A small spectrogram denoising autoencoder, trained from scratch.
Model: 4.85M parameters, log mel input, encoder arch convnext_v2, encoder norm layernorm, encoder activation swiglu, encoder patch size [4, 4], encoder depths [5, 5], encoder widths [64, 128], decoder norm batchnorm, decoder activation silu, decoder widths [64, 64, 128, 256].
Training: soap at rate 0.005, batches of 128.
Data: trained on struck, bounced, scraped and rolled objects made by modal synthesis, 78125 training examples, 36.5 epochs.
Rows from block 6 of the decoder, named by matrix and row number. Each number is 128 + 24 x the weight over the matrix's rms, rounded and kept within 0 to 255. All counts start at 0. Numbers have three digits each.
# conv: 3x3 conv (decoder.decb.1.1.conv.weight, 64x64x3x3), inputs 60-63, a 3x3 kernel for each
conv.0:146127107137127130131154154132148169132159152130145133101050050146139123175163109132143156059100099116129119
conv.1:163123137110087137108102138132139184111114147144093147113153125138150140119160130117109136113076107098111125
conv.2:124108142162134106126099111113125132120129147117115129129116119145164150136134145154130102132130099156137122
conv.3:145152139136130133129119125165143145148149142132145135099116115109098100134115105117108113152149142148144147
conv.4:134139144121096091077105077107115106113161134140145136126141114163116108151131118113123120129155141132122122
conv.5:133158152144162177119152149128129147100100115115116149122117126104136126144118133099123128127122122148134135
conv.6:112129153099181167113139172129101091123074096141089108111071114070140064110088150124143145116112139112137140
conv.7:125148138146147113129131142119123151160191161154148165118130112136126158107109140132175137184172153158169157
conv.8:116120124123116132147131150137154129137160130147169119092144144144121110173120056140122104126125113151138131
conv.9:132162152112113139103065096126106143124114132130104112095122122115127151145161145149159134148146116038028038
conv.10:125095091141120119173156118144143123152145111174159139106114095114070018050033052119149144173190183087071092
conv.11:160135150104149118129090138150126126137119111115122121126126151134124155137155142070039031000000000136118117
conv.12:110129121124130107145124113105068096122094133129126163145135151139144140109132146134133130163183158138169167
conv.13:152105139128128125173129134130058123061114099158083157114087140065130109127140147131137139093099113133128139
conv.14:132142114108150129097115121104115102117139137130140131158159109094145112079145161132122122159163135138130112
conv.15:158172151161122122132125123118164169104126136099108107145145149105110114134108113128142131121108116105108114
conv.16:148127132148112120138131121111123100100078107098111142149150086118051107119098116116122147128128104129117128
conv.17:151113096181094106093116134102113142124121139121114115128101142155133148139124161130155165129202170119117090
conv.18:147122099137131111133128112124130115140169139129134153117102106105105133131143113116119100151155112157139134
conv.19:127121132079134175098125140005088072045094117106147140126176149092123097115175112136134127112116124132128129
conv.20:141122134119147149108126098127080061165137102113146167110087084056131081074082150156095132170173140122138129
conv.21:126147119125128135116132111161134119164141148143166111056135208182118131193106043130146150107084113115109122
conv.22:094137126090125127116123141108107120111110121093113123156155140131163154116141145135137130099104092133129128
conv.23:138129132155122122134120123111126160094106157120138174103112071118127141117129141102116140094085098148162158
conv.24:066081111070060074076092093087092124100089118176118113150126116123134132128102110128108118125119132141167150
conv.25:134173160155164160176171170080090094097102114101137129122120111148129119123103122114121138106092110110127111
conv.26:142122161160106096147134123145140141136169136124144142114108108157165132153114117159138104161144110087075053
conv.27:126110140160111108160127126121156132127128142122134141137143139138145167123125114098103126105108116117103121
conv.28:120151170135131137083176187124138146105101102105091127141070146183213057086146146139117150118078122097112094
conv.29:139112130074097150116097137126130162135083129093099134089116114131122118125148138120118123138134122133120134
conv.30:091094074070065077079081078130069068108041060139060088120111139163153129112136115135135119116088102134143154
conv.31:146109128107121115133090098142125136102088121122093127104108128148105143108105123122115112125110111146122137
conv.32:127104123116131123136100130148136121135122117134099078141139106116088110112108115127132135126133138120126120
conv.33:100099093120113142106115104133133122118138126112121126135133160136165116135139134098090103110115114118128130
conv.34:148112119129092152153127116132144171109117145135117130113120150049168240164104132160148137118118134110147131
conv.35:117115118125088106085106102139125131114147120131117125122113118124113114126118128131120135150155160101101116
conv.36:121147135152170150129199192162136177128156116151143144114098115103128125106094127114131123131150185127180140
conv.37:109126149134157142150115113114108102140111141142124120093127094085076102062167093099125138085086103131126140
conv.38:160130100146138128137132138150184176145163119133118105144138127106083093131152136153143134143168155108106115
conv.39:154165136137131111096109114094109125119136135100111116119111107117120075139094115130122113145145139143126136
conv.40:136143141138136151128146143115102089105095095149134155139151165115150126122144135119148147129136148142121138
conv.41:122106124095122118121098135130125136126103120132114111041123159126078124234103000117107107122136140156146173
conv.42:142159116156159104129143141125121126132138132103139138153127138154093127141107111123138125134146137105112111
conv.43:123125149162137161166138114127153154123155184096148198122118111156145167125115139106117111114132137133124132
conv.44:161128135139152112164149151089120139123104127108104122125117155119148161115104105155189157147137145131132118
conv.45:136124123115130103146122145117122117100116116120151126185129088136098134085091162135168147140155163156183146
conv.46:068113131063117156136118079115125127139152174118136148116114121134120127150135173149177173137154147122146135
conv.47:134125111152153103160148089146103094131140110162130106103101092144142176126150123140133152125126145127121117
conv.48:063177172131103079068175139118111090138145149145175150122099149128162127141104160138143151137142135140134157
conv.49:134139129106146114114108133149158112182134131141145104198135060137091154053121224112131117137143103155155150
conv.50:149106120150142109144116102148169153151134144148141158136119132127150123105087136157172145124125128154142128
conv.51:111095136138118124143151140089086119064095087099085118137157131123160147153130136093084123077083114111121119
conv.52:081071116055072091101096094092028056078038064100105120126120119132107126110145142118126148107106104111106135
conv.53:122112135106144139119119132117126131118115126128124126150158136138155137137160131125119137148128152112117116
conv.54:146122123100107123107140105153170133151128132140110146115122125114070085116115126112125110132135135137129147
conv.55:135135115106120140122112089165147149158136108128149126123117105124112115126131107140108112153135127150146174
conv.56:134111117149121119142125115133125139145149150143142153154167194103106120149144180132145142149145167140146132
conv.57:127108087140123095106123133124135149130138126139151136156172192143144155107102096150136134155149134164147128
conv.58:114108118068074098056059107111102092091071049094085096143130131141133102118143131144142133105086104134144147
conv.59:135143144169141128166158156142117171134151144120163133118127147159129126138113141128120138143143139131136121
conv.60:110134122128151130143140144121124148157152143136127123106107081128115111113135149142123137127117109113084076
conv.61:118154142117110125103103112141148118126119118125130147129137127069045141108162128125117129124121125166157131
conv.62:119142104110135139123129131148146110142132127155131120119132137120131122119150150133133122124141134121114103
conv.63:115150136121069139076129145128118141120116099103115122097118132130127126148152138136118149138150149118121167